config.yaml
arch: "gmlp"
model: "image embedding model"
dataset: "made-up waving flags"
train_examples: 195000
image_size: 24
crop_scale_min: 0.8
horizontal_flip: false
translate: 0.06
targets: ["layout"]
num_classes: 15
embedding_dim: 64
norm: "rmsnorm"
mlp_ratio: 4
layer_scale_init: 0.1
patch_size: [2, 2]
layers: 8
width: 384
am_softmax_margin: 0.2
am_softmax_scale: 16
residual_init: "scaled_by_depth"
optimizer: "adamw"
lr: 0.0015
beta1: 0.9
beta2: 0.999
eps: 1e-08
steps: 21400
batch_size: 128
epochs: 14.0
lr_schedule: "cosine"
final_lr_fraction: 0.05
warmup_steps: 640
weight_decay: 0.2
Rows from block 4, named by matrix and row number. Each number is 500 + 40 x the weight over its row's rms, rounded and kept within 0 to 999. All counts start at 0. Numbers have three digits each. After the name is the row's rms in percent of the matrix's.
# f: spatial gating (model.blocks.4.mixer.f.weight, 144x144), inputs 0-143
f.25 099:452444454492417450474455442499477510463531464486451442488480512503506476453542466443458488458521495525443420416476450444452480506474517529519491464453468440473458488480463505523518577582563539563534478528501491493506557550610562577513506546484509551538503557579496537531522525531448537562549571559498527471517517468454509524476512469523514462471518493513490506510447422483485463499510456458454456492448476505496485456476550434522423
f.26 097:479510533482441420472474452470514508550509500502422403441470531499481488499456540471451407475481461484470461442465477474484413444455512514475487489515496522517464493462458525513537521508533553517510533488538543498534543497546557510501537498529582537527484557592556499513542558573554543533546543564524507524516529518478578485509497491560526512600573544511507509459433440512499533567553535540476449499462538538513455454541535468473439
f.27 097:480501490495509495496460512472493464488518447484510451448450477437469460511526436502493510425456441458465503490473428386473458410387460554554506514506540439499428458452404510523492533546548507502531504499481457457488514516545515537442471542526549510488553548539485487488485582548541561526519507484428485445471531570473510532479500478473456512563559581537476525445438532503483480533558549520474490477459547452501493520493482450449514
f.28 094:492473453482519508483442537486472506491429469590521470453458511470505538441467488494472448413435461514459478445495462466454566441376494507466485513517542511495502472505501527516490537594542508539541502460477539541544524555582567592498484467532536506581496528573549614529500515468486553582452455479494561461483485468493569521534548493493518487551529517504521447512445509509537536542520475494529443472505476529522513489508496476470441
f.29 100:465497433476509498520511486499440478494442540488534522472401430507469531435451473518478509408421428458444506502464526495476480504437411478465512507591620557491453511477459520523465493556590551470507478469475489461506460526616560529467466459502527498515485496549563557549492491462510526528413506521558551470465522529485554507457456482567543504514477533507485467562499500535495510490508530532526462520500511536514511488578508508512464
f.30 112:540489444496469443530567501474465585501409427449440463496534517439520494482437437460436467456465461458497450470466479449424471443428439458497497510497548533498447484497525553554528488503565596560484530525518567585530487467499519504477532509507526512543506455471486508508545554495526520485530484465446491509586508483457474498534517477520529510517509468450520438551484478509537522555495485511457407579507491528559567501543541492542455
f.31 107:448433436422476497501518563465454478500536471408434448503535537465472449490505486462455496462517459445422398517537474440486480507514493486496431485552481450557572510528556456485472526528509541520510530588553498534481506527564567542479527515518532522492477538563531492526536536588529585549473497539548500466478510569561522519497460508574513467536511491423474479458447506501482480486484451473489467467490478536485477459516504420452449
f.32 099:499462473493407377451496512470495522564525513483426392514463518442515491502511479425399443456472524485510435499488444448435473473442427453482499518487492509524550493483509460491509523504506560521519514501515565551532521508528597551593590531509560549560517552538511538562566568529539521518515520503514480500525507492484482486494511476544550480500556445442484505524491467491479485485504467471487467532484435475502494538477526448478435
f.33 102:476432447427513445445497541477502489536531544473463450432453475488493502527505485494497496418460468502495441480507448487489462502476443499494476482531487508515559530495573500563497485503511586611570566487570572556491505549476605599545566464516560566500478508480509561530507504494566572547453502459517552523485490458508537493504570455476574499501470501498464517508497476505538524487499456484486458484486523562533526488532577451445471
f.34 102:489461477470510488444504403526515522533561565519438417514540533507518561490604535555499434492532491463498539544589553502473433447499456513547561494510529469466424504542444571527531506495496459488525518468435421407566536528450483487423461493446466492520521526539532487499524542434481473403492524506512539435523557491497560435502557512535550470508468497529514489544474476467449492470493477497537495532482524519507509545488525557515471
f.35 083:512452457461513468513492463460504511459523459448520495469482479504476504467518519524526551568556522494507489557497498426496447493479460469472471490507551498548504492510471458472451484459488573564470538553518442491431503501510567544462530510453441486448522519509512513504506515474450438498497503561544489485424444408498495503571554481468408471493517443574585419533533545580547480563505553547455432538534508490558533483586533436539446
f.36 106:434467504456479477512456444479465495430537480508500456502448494505501519523479448461448448438436486465493468530484459484490497511508510474492488524462506474507514503487523532563515542516474524547527501552503552512494605554547554562492518517486538519485570612579587599546505520477478494549623595564522562501469500477464499564566570528474491481449498504458486465515576520477472465475509518522480477540478462475488494469459533441519433
f.37 111:486536475507525506501512459504556544543483477455440408490482472499471518475457477455395457471509515529506532460494494468419419491502536537549545459467464444404498491498536481491484495567486467460517510537517500500484551589538509482542565523520483498407543551510459487558574574576533499468550566550481483554554521575527434499554555542499468510528504512428448537526461494449464489519530538487435532523480486465572535484519536489511535
f.38 093:428407449420468502492449460484495450519486505510485478533465539472530472444471490444411389428475486513478477495455485463465429423459549561557519480453444481488444402445482533519547484506523581551544491482541502466487520525551606597514521491536496491473509524547549542580518556523498527524500567562490485501517510530478515503521568490488539522486498479458508510478450551517477526493484484431485483445501494511502503497468490482468441
f.39 091:467457470437439443481456454504490501506486492521555426459430495478506496480476457524467404369460462497489432510476462476466481402405512512500506483472458477486456447407455521524486465500508505531538510485503534534527493499522546562514533500540523505524483562536526606558540516522546507517447542551543522546539550579536521528489538478514511519516569516514466483460436493528514492515522560531493477460524488466465495578455550508539427
f.40 095:448496524516478471501471454470478489490477501503450499452433409451474525428504534530511475416457453498529473414484548475476478408412453502540490379466500493478502451465451474496499451487487464433506488501518493506475559567590537499471502479545520472552484566570555568511505524491508525532466490568562575512455497542560576531525498505536541490503536511546501484485444474535544520516536538526484479486478419437483447550479549482493487
f.41 098:496527475507472529514462534514519572482450525547558566568474492533474564402394468547567527480459462480516497522426484480470450427449427522531511506474584553466464478402466497485509544531657589495437509474509526469460520535581558487463464457500534494534514521520569520485554470470540484476510484519540576531501482490539530493545558508513542515514488492512502477529499513499507515518470492511512505524433473520491511521509510543549529
f.42 113:549466460453563570594566571490534526536480480477503554544529510481459532533447395441521533551450450449451476527445405445463496493463462430475473492439424500453453474465440509509483478437488554531458455455484537488490439461532593499488512490481494509506529549574569523502538497489494503441543511539559545577539531524555525492542490500531541552532506481494511502569474494470512500504496472509518480521521532546575519502536534498529495
f.43 096:441501502500482525514574552505523496551474521427409431462528534541530483491484463388385437437524502486465492509502490426409468438477506488445412476539519445471451502510481487436465521515522508522534514512517561501487511548595584559547548514471548492540492555575577516528518552499551496415484544546538478531518509520532521438513528481526484466494536512493453518527492554547508490468473535512464508483466536543508471499483511481464517
f.44 095:477439473421505411470459509441477458501496469511489442516505559481554497471498487536408430438502507511531427497503486430436481454451483507469447464522501469389441459442435424501449502504481464453495548510523527523531519527501554554488564545521576523504461546526520473550556577547577530511514516515512492541486502518504483497460562520548514488446448425453462489537475546506468513443490515475490458443509498431501464524461491471465442
f.45 096:553436450467445426472479536477466453490520429495445360438422503444525448543558455516478430416476491505454462550526471508535477488500511556489480492533502519457419489511469477484453578511508559536533548528482552519497524523506588586521517519534560531490491523466525523542512548516572559501515543535553561559506523520506539511495564521543530471479526502556511481452471523488511513491485501504461492452453514477497440469457470452439480
f.46 101:503399447450495478538517513472500511545554511528544428481501541492583474521542487503444456357418431458509471522540464510543510425452446481501474516553532512554461449452504488474457585575532532542552519512462508490497572520499573564528511473515540481512530512450497519496523588517559543549554462449491509505451467492513547511467461459507507457473483456466470444505466479514542538453472484464485426484472496497550523520492514470491437
f.47 105:527430398457522461503539434497472542566506485493496428454463430503540519482437456467453454466500487455590557523459452513509433452533459498504495501537481502506469488530517482449412580514481487506514479550474514468456562505523521508459505515485509519478504474488490549469488538504496539549596462480447442505400494506480497533583527475492465482465467458443432471550544498431488478539470466421539493537576466476524511556526530549572497
f.48 097:495496464456517567525557504452495521522519551563541520458512478503471483453516544559434494444492468504435471486445472457372460504467515522500590488489517471423484486503526525497555436508512456450528507499471428447520497537561524568534564507490467465504493603570535532562563486476535471497539590595517507549568518519491528541475554566527489541574510470462553491504529529493479453455485533452470510526544499476552513457474488494489497
f.49 096:408456411437500524482463468475433461494501554565479506558467485444437502425485461469505500504502493486456461449469423374441418473474501541503528494538492428423442494465508558527536513490484480480452499435520506524444567537549576590529510485470508512459522566573545533551510506537513530473510523533541509511572467494481470455524514499488492524454448478471496499527529504454484469468472456473515497513526517479530459399472495481497472
f.50 086:468416438410478579488524535456521495496486527512471468463488515483481412479500561515462485435491504491464478486464513426415399453504464492484415486496530468487426431491492547501516484488470465457499429475485470495513512538535580534560533499519485486535537526518552571604546518534490480519566560546527572512538485523463502481542551556492546548489490518445418462509529524515513521552534483503487513482492485498579495442439515461479447
f.51 088:433468461445496562483516516450504490446494533522591529523497526511427444519552541557535481469501489501454456480490480450468450400466486515502487468485485463478439440457455524529519452463476446450468407428451450522486500495470484528493485499466504545503500513475515553568554522513526550497477528549567555546537536555593529511532531548553560497527552548587556498476453488590522477526518538513479504472469465440509484472442536502430466
f.52 105:445502477490542594501534543449502523463394448512534527497540518550457494508477572560512512451442471534495487444458507484425487425438443503507543401439482491462476430432463553508531410459510493455546472463510463495475526520528484490477487519565527527497546515529493522541543527545493531484495528604565589526533503554509506486488521526610584534509504501508503459471464519544531586529534478527523482458486489485485513481473496497475519
f.53 104:499448461466493503525534514442545469506426488508547505523437454497503544454402529558561563580467454446525507499389458540501465449432405417460531474419466497454476454388393483486489487421538516506537472444485501488454494495531537483476482513500544526448518539579547470492476512520547489470478482549521544487531458510542520453479526477503573519506445484522485484476475509527541548521478447503488445460496478471494509471469493502490506
f.54 109:487469467466528504505505486499512492527496537455495467518467469468441511515424443454493462547518441443452496567452405430509501536498480385460422524483429438450447492469435452481448543529475528446459514460465533527459535554521569510476493522491502562465534546539607528489500506494519508463512507517581558559512513507494492383567565528520507528550571547526471547544562541473543517527489489514455506522522524465513473505476499504516500
f.55 115:438464463456509525510593552491516447506515491474484505558530517503444482465522475408427472546529509465483483493539502413375405458508496498467455512540491450384417436509472490404453478522504460436462486506520535452474512528526531508467529531516525479486514545529554514570526537527516488500534548578567518543543538533499486499511528518553523488528529528529488515521529555568546571515499475519449510474500547485521446492432490504479501
f.56 101:454447430431482514552570498483473444473522511509528538541528545530428455474479528497474430504506507515478444523481472453451407416429492481486448541538493447427455474498489490448477514494484440444468495467465484474490536517510534543492514518520537514480497518512532548562574529498541462486446567532511492574542579542601552488525558552566556537537473572563479465466475486536537536511493466564445476483476462494522474434486473479535467
f.57 105:497442457435488486461515549435503491538522525525466434463507499531448510508493467456431410416416506511490419548552543490468375425489461455435492487548542503469445449492472492472481507520528506477485505514474454500496532564554573553533519526513497502496531554562553525520536500472516469462472494477456445494519521520547546503557577547548505465507486489552542466526492514524522561463448459526502453470526480504511505526529479391494410
f.58 099:538478504458524460540484529516542515465458501534506496545490518510535478488483498447456422499552480505507477486520494463495442467453371418421454539480490506442469482421414487506449563514514493435515532501443488472444506500505533497523516506561569576496518556544570577498528594572561507520468495464542551515552503533621520569442481476443467399533514481513518467512503507493464443489498494507538456496500510498480511525503489524524505
f.59 100:470490458482485501471514504514453483488473462492503423448493508508547477457576563495469451395369459493533517513539570504521490449416496464459431543498532547533531509482519505515466559536503512567596586463535497509495524526527517549538512506494467461511483508475480532550470551528514441523487487456451488499450532511573586507508520516527516461453489566592567411501486477510503499467482506499522478534452457444520512538422463532560487
f.60 105:468473476425500507484448455475457456450481482509517515502457495474424462470500503480514556492459478480437436558520464505564514467484487500524494481492398512508486434470446467473471503465395498532492472500486474483464536467487470538544549495509471478467555523551546601590532520540503451542588527556524574510494475496497461570527590535495574507485449467466510449521586519533544520498461429481454462479526500485526440487450515425461455
f.61 103:461504529488461503445490469466490493503520542529528557494501537457487519489570551537546554489483464493492509505527493476516483471452443493459550480445375402484498481454455494430493415495428421408433486425501499455489481508453456451470476464481493469537491549514573576584562512472474438456490579589567563533537518470507485470535583566511530535531512495481529500501515548518531495500512496536505514488501495498493479502415478491509511
f.62 097:451439488473460498485515527481500505439483562578500519519495460493530518444523565539562549567491483518490503416504554564555546527538522543486445454464454419409444455499465512527466455482518474448458409453479460532454505477506453492463474487508499484535523543543515556593520470498483491529495525558546594538516525517510478459520571559564607538455462526474467446514516501523520535488499455548481457513505478553547480477491473436525465
f.63 105:391435455448460485446506473451458439475460536574521554501529506476539434438470580506548535575486512519482463458504537464514486501496477518497467475484481444412411415442422483507462441507480470463468438439449454520445489460481433475476466500486469494496469506512484518560586554532492500496479527561530557553537533505490506486494514556546551529551560569521475483454498484496525543562534488524483468482492522533517479470495475441483446
f.64 100:458516518506417495426469509492540461494491492518544545486501523546444494473502555588586552517528533527471504500411478501494503470437477480554482468471480446399415437407468503506481431511497501448501457422489473497493473506484451447485482464473464476530490508532522511560524483508478509518438443530559555570538539523531512531575501531556606588533494552556508485467432530506548559501489510566491509474482476454493496459481472488527525
f.65 107:491492480484473489474477460502488487492466518541514521498463441490462490501462565621594546620510483480496528475440496540547481535500481568518506440400494523491485488477472557551532474405440460477477474414402471477482462426476506462529480466464497472494443504520533525507518517474516533499499485559533489479540474462500558472455500519540567542533524485509465538473438511531589557568535498547497514528480514534569560545476527567539520
f.66 099:479517484497550576603545520476540523493552481491505548575557563530453527513487488462519549543500499484473493494486492428470486533465436432477463517503481408362449491445422485448491482498436401403480453441472498442464519538437423478482468483433477477498555533492436495475459509497474469479528536507464518503516517498500490486510518566531505548583494518517548480504520508535544517535502499485477511581505452501505461547471470552486500
f.67 106:439503474458498457481527512486486450416519476559514544515545509516462456459532529514535510559548554496460499538521544467461496507567553494465462542530503436428456484496449521438462505526457485446458462493513503459486567561522509486448432464506539493480548592524504490465445542512535472453517567568536530501512554540572502473507547588590562508487521577547442508481530518597570553545566563509515511474472503447501498488518483524481509
f.68 095:487451445431512512487493474469536502461465424519504556535555552488449516455445488496479517527544523472449458505484466465464450535533514482500470496492494452390405401424464465448476424465484439443425432477513473497475499495501498537479490481478474479530514529551533551568524501467473473504461526522521477508535537558537486502534560515543523550504514600565478482457484485562500558558593461555499483498457480488583451451482465499509489
f.69 089:483503494481490529489503512485510471494538518578533624542562533512436464535521502514546534532515475500428481521507516476468501496507494516551492475487473485493432455425418441438447469498488446477516481474496485462487483514499445466460501472418490488502532573506501497580591537529572551491443455519478513566593556556524513472493517493519512530571575573555516505481470546539503544561596509538480492517467419491518517404502512491467491
f.70 097:478503509465476500532530473502520452439420394508510499525528529511503489491456474458445467541519570535482467475521496524452399490520477462501506484475505535488476418481488493409418518542471486487505419509494464484484502480520507502545498565476441455499470494465540500534554585530560524504495584543565531524555560523565541449488539554556523501537538575559540477484494411505478501516581493564497505478429445469508426553485457522489503
f.71 095:505501503487453521518495526468536490415472470513479495456523537559485476475475499503494482553514575574478489470445479478443425450549511517526472487482466518456383413516492471443462543488469473504432463535464440471458480510516524487507533509506480446526457483466541573496492561583564484546506457478523511425490506507575493462513495458445433422494609538576519492516515440506455439531496544527530507463427459415472531491515450522499494
f.72 106:466444456426518468536488440435429478462578540531481494508491504483468479480597544519574499490456541472507463485598538539565517462476513492525524533547554547630498441502513505520505526515469540569527512507506490518502497456449473528512481473494532492529519461435475533494464462481489479523535517499477554505389416470498448532492470499463562515417461461480551448543510514467501543494504446440453471504506501524514491475440416435478446
f.73 100:470473517489457468422469478448445476442492533547477456490535512499525442498524563571574496511539529510508468498544585585609579492532554461521529514547537508548532481488475480460517471542484441477542534466525458512543458498470447424490459459465532492561466466435420456508470406485516484536505546489508533513452422437527473503469560552552520526469435505502529441515506499549555539506541503424474457503507487498518479497479458462529453
f.74 099:489493475479464524503502495492456508446505543551410466490537501534485506495560580564567498543497522503499474501523518547567531482532490484488518468517453494503511516490467518514531487475458423407466460482460470496524469483506483410390461481472532511552466461441418399451443459478523501484485542566520530522509478470502516428534548571551575541528500489509501482497507543568595567567570526523512459477482486479570464439510511465474452
f.75 096:480560553555496512465520525500540456475488524523506540498527514519445472470514533536600607545529513535495506433492528540539598535523523533573550467504517482534546520515501526535533531513488450442430451472451486529478453483484473477422437460494475463504433436421392425413414417466503542513428449510535481510471515483514520461495519550584551522503484481488516520465510512566503530545516487465500494562473518513481476483522514500490488
f.76 100:466494560513443498467474488501506522507481518478519563494522530571489540555516550550553564525562532609502487505459527570536592529541537553538544476470506535484528534526484506516533450496535487440414462467508489504501414500542527507456463444496492487497467498510480453481430408417464499466474488529572548563507440406479524484543518551580567576541531484527483476477498502572539556564553487555502477513496511509544497489484487518523480
f.77 119:492467511508514490497505548476518508477541566539522503526514509557511557512495568556582511540578578570458481478473526564599516521591541552520521458472536512506496508489437499522519446504534523461438462453414467487473465487526526462482458425435447448463483475459486458460455434414426471460435427475497497556543514438444427448464467473501522544518486497484472468486480491553521524548505459505495456477442467542465522501497520507469454
f.78 114:481463476470448466493456478471470508411529504491472487504526524495486508492488467477498507563556535535511465512561506485494519499576540500474516586599538495528460479530476518451527504546488475464442453506428466450504472512479505450442480451389420432483564485442454408409437436443417416503531492506503514497545507470446468484456462480499440465465520521528509460460554508575488495539512484480486503504487472465476431508439433494480476
f.79 111:470453495461509503506511493447503448461576550559540519538577601547471445553557559575529494529576549532455436497520579540479526493524522559476459522527530505492521501500486521471461496500467465473444446501458486473456455495533478443414434487494468427461505521499474404431412448473504447461480495512491493475480548526535465503456513542537530532509525539447459460454502535570511508546560481508500442482493533509519430495477492439457451
f.80 092:512492517491518465433455404459454489495532527534501531541522512499488466470532527541576514543574486541466424423517563537558566557545541563510491512529536536602629579526519504492459505518483482511526511497461464488449505507484503502497448522532511491494456465429430438409417389441461493490476467469422461460491475500500480513512475493482527506503492496478460483457486492504474529568576511526465468489519531521515508459459508459480485
f.81 091:453495501460521518514533476477486471457485509519523597614545510527482498494498505535543562595583498488455467495491468494517554577557533507529458491487495469519510546538501498471489487480475450434483451416458454458481508512513434475474403427458515451440528489524504502499494431428450443454533477504471472487490506535554554470504496496511506471497484600572510449487430443505503537577537497531509511528470538486528495433460418428498468
f.82 083:492503517436445432509509454524552471496493446527417523525552546532525495488496504501504542533586562570481466475492512540523505541591534510495466453539507548530517548604539509504536505524536498451471440467441518463499508506550507492463428438457490486438478511539471501476438426417422516466498472488469443412445514445486554538452444493489429408479537545510503453439436490545526502521537519504556507469507481486480491530495443519477479
f.83 090:535507474458547444581525533500551513508486526470469488507489506545498479508472481459495518582592597548483450496537474454550485533589556547497504506514461492539473526526564548502548539475463436485395480498493424423501479492470500474495458409455432450462431450452511518465491506506478453438538509508544521473498517531509521546460492531540484428522584582520490546509484519482442462598571522516530543528514496547468517518522498508506490
f.84 092:475536549519493542493460459467533498511565504490485524437481496510428564541517563502514517509468452458501533552482516489605549538457483447502520498484537469546527522481489444530585500522499487508550528495507463541571467487454462435493441424452478525503458439446454373471463467508482480568481459448444377471452468454489499564503500496494464490485430412419505491459503502502480497471463500475453481471501548481503441496471469467431494
f.85 093:505458486440498468508535448415461533523492452498543494520520542487508467564509509473462510507494458495529435568530586558544549535485498401503484569580581540540534542507508489497474552528503498525564523510561555505523510485453467506502509462488537512537503466454479420486501473497506465529498521411442406488449434494524488465452515540528521499439482534504526464447563541506519485436461415475528422486523522502555486490392465496453454
f.86 093:471450484451503481502473503468508467527539554547496527514532531470532483526556573546564544558502484505449465543532551557587555542496491490530475517555501510579543541507532536476550514557517481515518521480482538501513505486480455447422467447477495490490506420471497454440427468482474491526474421404414365439448439480499487486547460522519465496442461449454477505468457512522511530512501456476525482459473475476460431446461468485442459
f.87 099:494503533464494500444516490481469484504511511518503529510551552512421524541515510466510472515497527507453461551512564541520549565508507484534458476514519540501533546547544549534502460549540519542513509521503516519532470534502480453422430442455489472513464495510509489402383418453512503522429483438478464431408477461495502505484515571585537496461447423461512497416528555602568548517509443500503457515531555501530550455490500463482440
f.88 102:482467525488454487460461510468516483482514494500515534535513532539452488503490533516504552533509524491469447466445537545564550579524530537544526500478548545499556524557516538545520448490565500469485469449480486541509435498511510465445462418417458497496456477512494458430430447422474507458484494513483479448428438393497545512452476543531535513476381451454513425480504536558563492469443424541501438495498553511501512452489492433491449
f.89 104:459498485456511527524454481465516570492436499480505542514475519511528521492499500518519489491507546506512464474507510469505468531530525523510525542546601528473459522572539564519522522561587529460433483525519559502525480519514524465474481402449460485462488452429471486474443418379422477495450457487536538509502446380390470470542523531562567523572525471482491498537520524504468521503483484515573440524462481525449534525466520485506451
f.90 098:534526506540512515499479517540546513560499520514526465506500533513478513581522520494538467529581565539492487512479507558513500522545545493424472513493523575514436443492530592496527524514553587504453465494484540502546494494508538465532533475494525517514512428411438406440502484500489401433511444426394446478523517445458452476510483423438516490476488482431435491542451501541532478513508494485503455499463572591495504515520540477461497
f.91 105:447459466495490523472559507494476476486552522499491519507518524544428480536540547573558518533535516516462496505544573567539534494538555529526472539507530551529490527545515538532508482499500523486515504484498480489489438442485443429445482436449445449442478499487419345388453493479447477462567549514423437444481515469525438449527497487451439477460540501451413479500529508513533470543533512513481487485487570516500529469490502452525503
f.92 097:467491497505477534483506486497494462458513533576544541546565539546485465473455515558561503518538528524529476417496554589561528573583573537571524468502558589593555544537531546507488495494514527531538522486551524564514479436482500463439474477444490514528457426509484451417446478504490529495521480488506476431422446441465522479552478470485464482443506555521502479465518522478508521530592530554471512521513541542524524454518545486500479
f.93 097:489485491490541561497470485477503450464473468575525540491456489437507478493433493521551527577524502550499469480479467494529549584587605585543549509547480500546564621578554596561534529535493492496551569514522530536486508505457450500491498468449480451497530514481463462457462441472510481489531516501501490456485456429400448457506507530471496468459501494498467425473465520508516525514555524544491460520505540493553500505530564493507454
f.94 105:454550535515478525478476550552532434508444436508535564532452526483472525493460517531549492540486485496474517464467491512566504560508545552531483488488473523564563560585581578545490477479554530511487585574600551549477454451512523514478457469503493492483523491518486434442420464447466482415466471508519495470474472466423408470507477524507467465453485520503498497419466470546505446500539542538511523457427503499481527476564529473542505
f.95 107:566459441445468446491478475451454515522466468492421475452479517519502517515452460489436436500494494536482469509528488526483448463508520553517565533512544615567491483524504566534521524500542599544551515541490528519495511467536607546476520536489504478456473486522576552499535459451482514486501508561527539432441445421501486426528530469514492430471496485553551459489464495469460431517545530566479474548541504426498512502466519448535440
f.96 102:510479470485501554530520504448478479474476568498448436502470449446505450496498517495539509483442476435494505477544511489450494453484525462517455513516468435468489483556474495491448556494513570523549489575493506488442566580570576576501501540506541446449545494500493561491574558554589500500524544485437528499525520542575474521496510468473466448453483471488530490538572453441470409440393479484511493524555525534429463489532545469497483
f.97 099:513508521486498501430531499512552496548503452458486491507494517532502529579498501488490499497497478493517496629505596512493581529516519504462497534567563530459530535552534492462471576617530526509611572550540459484492524537477517539581507512509516445504461480421457409504472421463477476503463493462472434448471484494521500508438497480475401461463512455488532511483511552514463407473440487559494502476544521521478519507505491531482465
f.98 079:504425507457493549518570549466454486562555545478459422511517515571472520564449518491529525515479491477487505542501535511485518467484510477501448557586550510524512490520528515457453530575546567544524591519500469476493538492444487522531555481501536492511445486440459427501511472501548467517454497497489442413451463515526510513438444512514414402401476488511570516525504519524475435462476463539468477523518580527471465421503509481478441
f.99 096:507440474448461478431501519451457515486502550493464471530531502546411527532473540529533500525507511495450502507476587604514536523483551488538476528547517492512516506525531532504459479515532492511522535512536510480497500496525474481435533477499501469500476479471443429459412412461511536505509496480500477456424420492507521541526519497535481440415409472485501420524514527568531449402452428416470423515529550557530490445502476479471414
f.100 105:475447516474477491474467501502454523442492509487513509488475537515439481504504522528545530534529494469493447496510565613622555535512540562492494482561547509537529495562523527522498488575559477475512481519522519507520479537551538503467498495501510510539484506548523498500429442468488477499437514518512510470416402492527479495448511527525493492419362431509502446475494535537540495399444463444469409470531559540523505458478482500490419
f.101 104:500433473451494449479413514453490506485533510498476483495493526490481560523515511528516467449493505519521424449475453544549524536543520518515558492498520563495491533507534532503518480485507531483474549523534521534535491497511525477477501506490499488538460472536588477422494423423474493525450446488555476451439375425466520463471406459494486492463409400463481450488428465503537539491437444477520414452476475526519586502540504440517448
f.102 091:541486444461499496518446443495492516482539538555514506519448466519512537519539482505489521471521517559475469464527504503555515477517511506454479484436480447438478516521503520480482492520545507498476498520533527548513493515562557516432524479521568592511536499496468412429496470448457491473505410461405421419472474454464455536440377501418432484491477515472421493539457528449456416436502456434494468497502538569512440507488526499521508
f.103 094:479480542541520480456478544457541531503575559457484540487456479494516547461480500447466524521503490506450477490526536516539513506491541581478509499563548515547501495557512562507545512604529546556517496476503558569481519502522560553496527518497529503466522443437497458431465476461473427433560497491464466435464480507486416437537472475450448408451540540456380522484508467469451446519428552430522490504461554540469486483504499468497486
f.104 096:496488479471526465499518501461486537525470543544482501566511547544434471489525473504549503491497447486480500503477496573571556515494550550541544516494510513533615573584569579528539531517524528549552526554547534489444525501548469479465468508546511500469484468539442404400401440474454488529501504524491497434442485529463481482511515513509475408445450536490485449542522519497452460438504484458508466500554552528503497464511575488514434
f.105 100:467424453420548488485456479433415493461446492584541526529469439464450423449497493533524526512516490494462429494463487535545536534512521497569579462482502488503538532566536498544496576529501546502545537510465499480452534509500519550536593562546502501488542498539484425496481504514480523549512464540525505480479487481519498546498479511521528467428397453431459466514510465489467478459457433416529477560508469472458456464438523520462431
f.106 112:464487503513505494533466568506512470546475469514452473488433480487465466517483444481532507533511446505510484521454461459566513551437537552520535511469444525565499501510515562553519539457453548582493483413504556530507537447423509548456519556530518565499552468515545545494443498468434506482525496515545568474420457485444485510608560497504513470414405459471484516520521434452507437404442503475509516515531461519470487489504549473525461
f.107 104:585459461482556515526548490454460517551551489493475462444430430480458488525514482498536471521466439444440486553474489484568515484511458522525566529503529569537532480496466495492546489476525589524484509489515477510578502509545562541515508584540486566557481509499587529495529571467496497489511463518530472432516530494475496488507513459479408379449430440509450497520491510462482405430441523531457464523508455500488558474532506457492473
f.108 101:460460491462543477482495443486477454453543541443497513447446478518445562521575589425467508468535527483454482495568582607548520546528539505481474489536531515516572548544518439505491467550483492548557525562518530532441443465465438510461467490538505532495415454477505516574458488486483521546478489471476487546480487507520497553534504499530533491497531503487486506458497415466476497493483465513469463499494424449415411472455469467418451
f.109 090:497506530496469527476536516512493500559446510418482460470445533551514534548466519414465497544468492514497499539492574539461461516547460457516445553538606553518469528515503457530511546561576564552528464506527467532508537507535486526560527524510539538545521478496486499525490432490485552524450509479471444456490465538520525534462503456510459456447473544578445508590527454436408422412435533523526475464563529502514443533494532546503487
f.110 085:453475510471491517492532499441472497583492561486422515555500526505485459526512546516475514530526495467490478526531514578507504522513529483470508521568551571518505551569550536506556523529497445468501521558593554508561556543493466467443526558518573555537475514506517466480436442479520481423442529481468467419410459485488515481401429513485439441461427491509493500467430519511473461460449529535506500493517560476459443491483470520464426
f.111 095:492470479468521582436504547495471517573508494501455523544544559586454476533504472450444489528544583537497495547503550509479495466507545557505520450536484533508497494532534497532521498539553550549531480522558513525531499571553569587537551547468491504524422532483512548563560523442482458513435510498448476450470445452474521512501487473537452448479445448504480453486462510520483426443403463530419470488472532486502546450492498463431439
f.112 098:456422416466493482512495556450488484539463509486469498504504461469514471479449442465473469470506477503492422536516538550547498500520538510523509472500571603557522517573560535546527475457514558501489501497563530537496455509515578517535486543514507528532421439486495494519504460444474488555465494532484463456475419438457464510492468448501454459436394485514511466484479479490492442413401453544446422438489534515525499488552487479488439
f.113 099:496498511511487478464461516514452459514525515466467480480448463515487529489504483476559486486493450450427503520463441467485447437443480507468497498501448481497498489499515517506516480487538527546488524497545554497501557557567556519513484520651546476504486538588547522495442484565493488555533481497477475482478419467451489530457418447516501537477376415429495513448473463516471511455349445430463504494480505507530507511523452519489513
f.114 090:544437463448544508496509515460476509508551526533454472525520503534491516584561563515527510516516473515438418525561517438477463468507451505510555495544519492490518540547509526488504488448500517463471543482466512541491492513529556485540551506564565531490492525506562487451533527556564591536535541520457422384509441478488560486495483439472446445495447444450487477484504401446441469501503435381528441503496514525499522530518537490475453
f.115 097:508430496471507471514543575463464509516481558518433498554524549469483550549513537558552508498543547520474460533511526536503465517492499518474484570545567513506490544527530526448515519522506494533463516463463523519466498478499540486496507577558607522516488488482496479472485528539541551533507498461457447408473488443465451438544522443440449393441494461453448524538498439433434508498539468460586511544561404500477445507521575511498476
f.116 100:444454473499522504512520546409493541494500527526446484501491534488455530473498440549576510476485465489497504510524457532614533517443541495492514522538519539568533489533559570469544478509475582541481502506508552509530500464481551599530557548568556520478522467473515503491526535556519449426509465479485438391433502490439435468469514491458414430436465524486425524508482529508455458444472512510546516457513487478453458525440526523470505
f.117 105:560481468469494455482507494498509516482501466494472472467466436489528519504478456487494479486455416485520478504471458459553518539454480498429479482475483510554549517516553552517531546573564599631589541519533572555561533521522559537485560574560574551534515529518526454404457495540491513462515505506477460434426458469455505475518510541502480454476461485519492482532533517458434448438449472492532486511523570511529486516435484500516472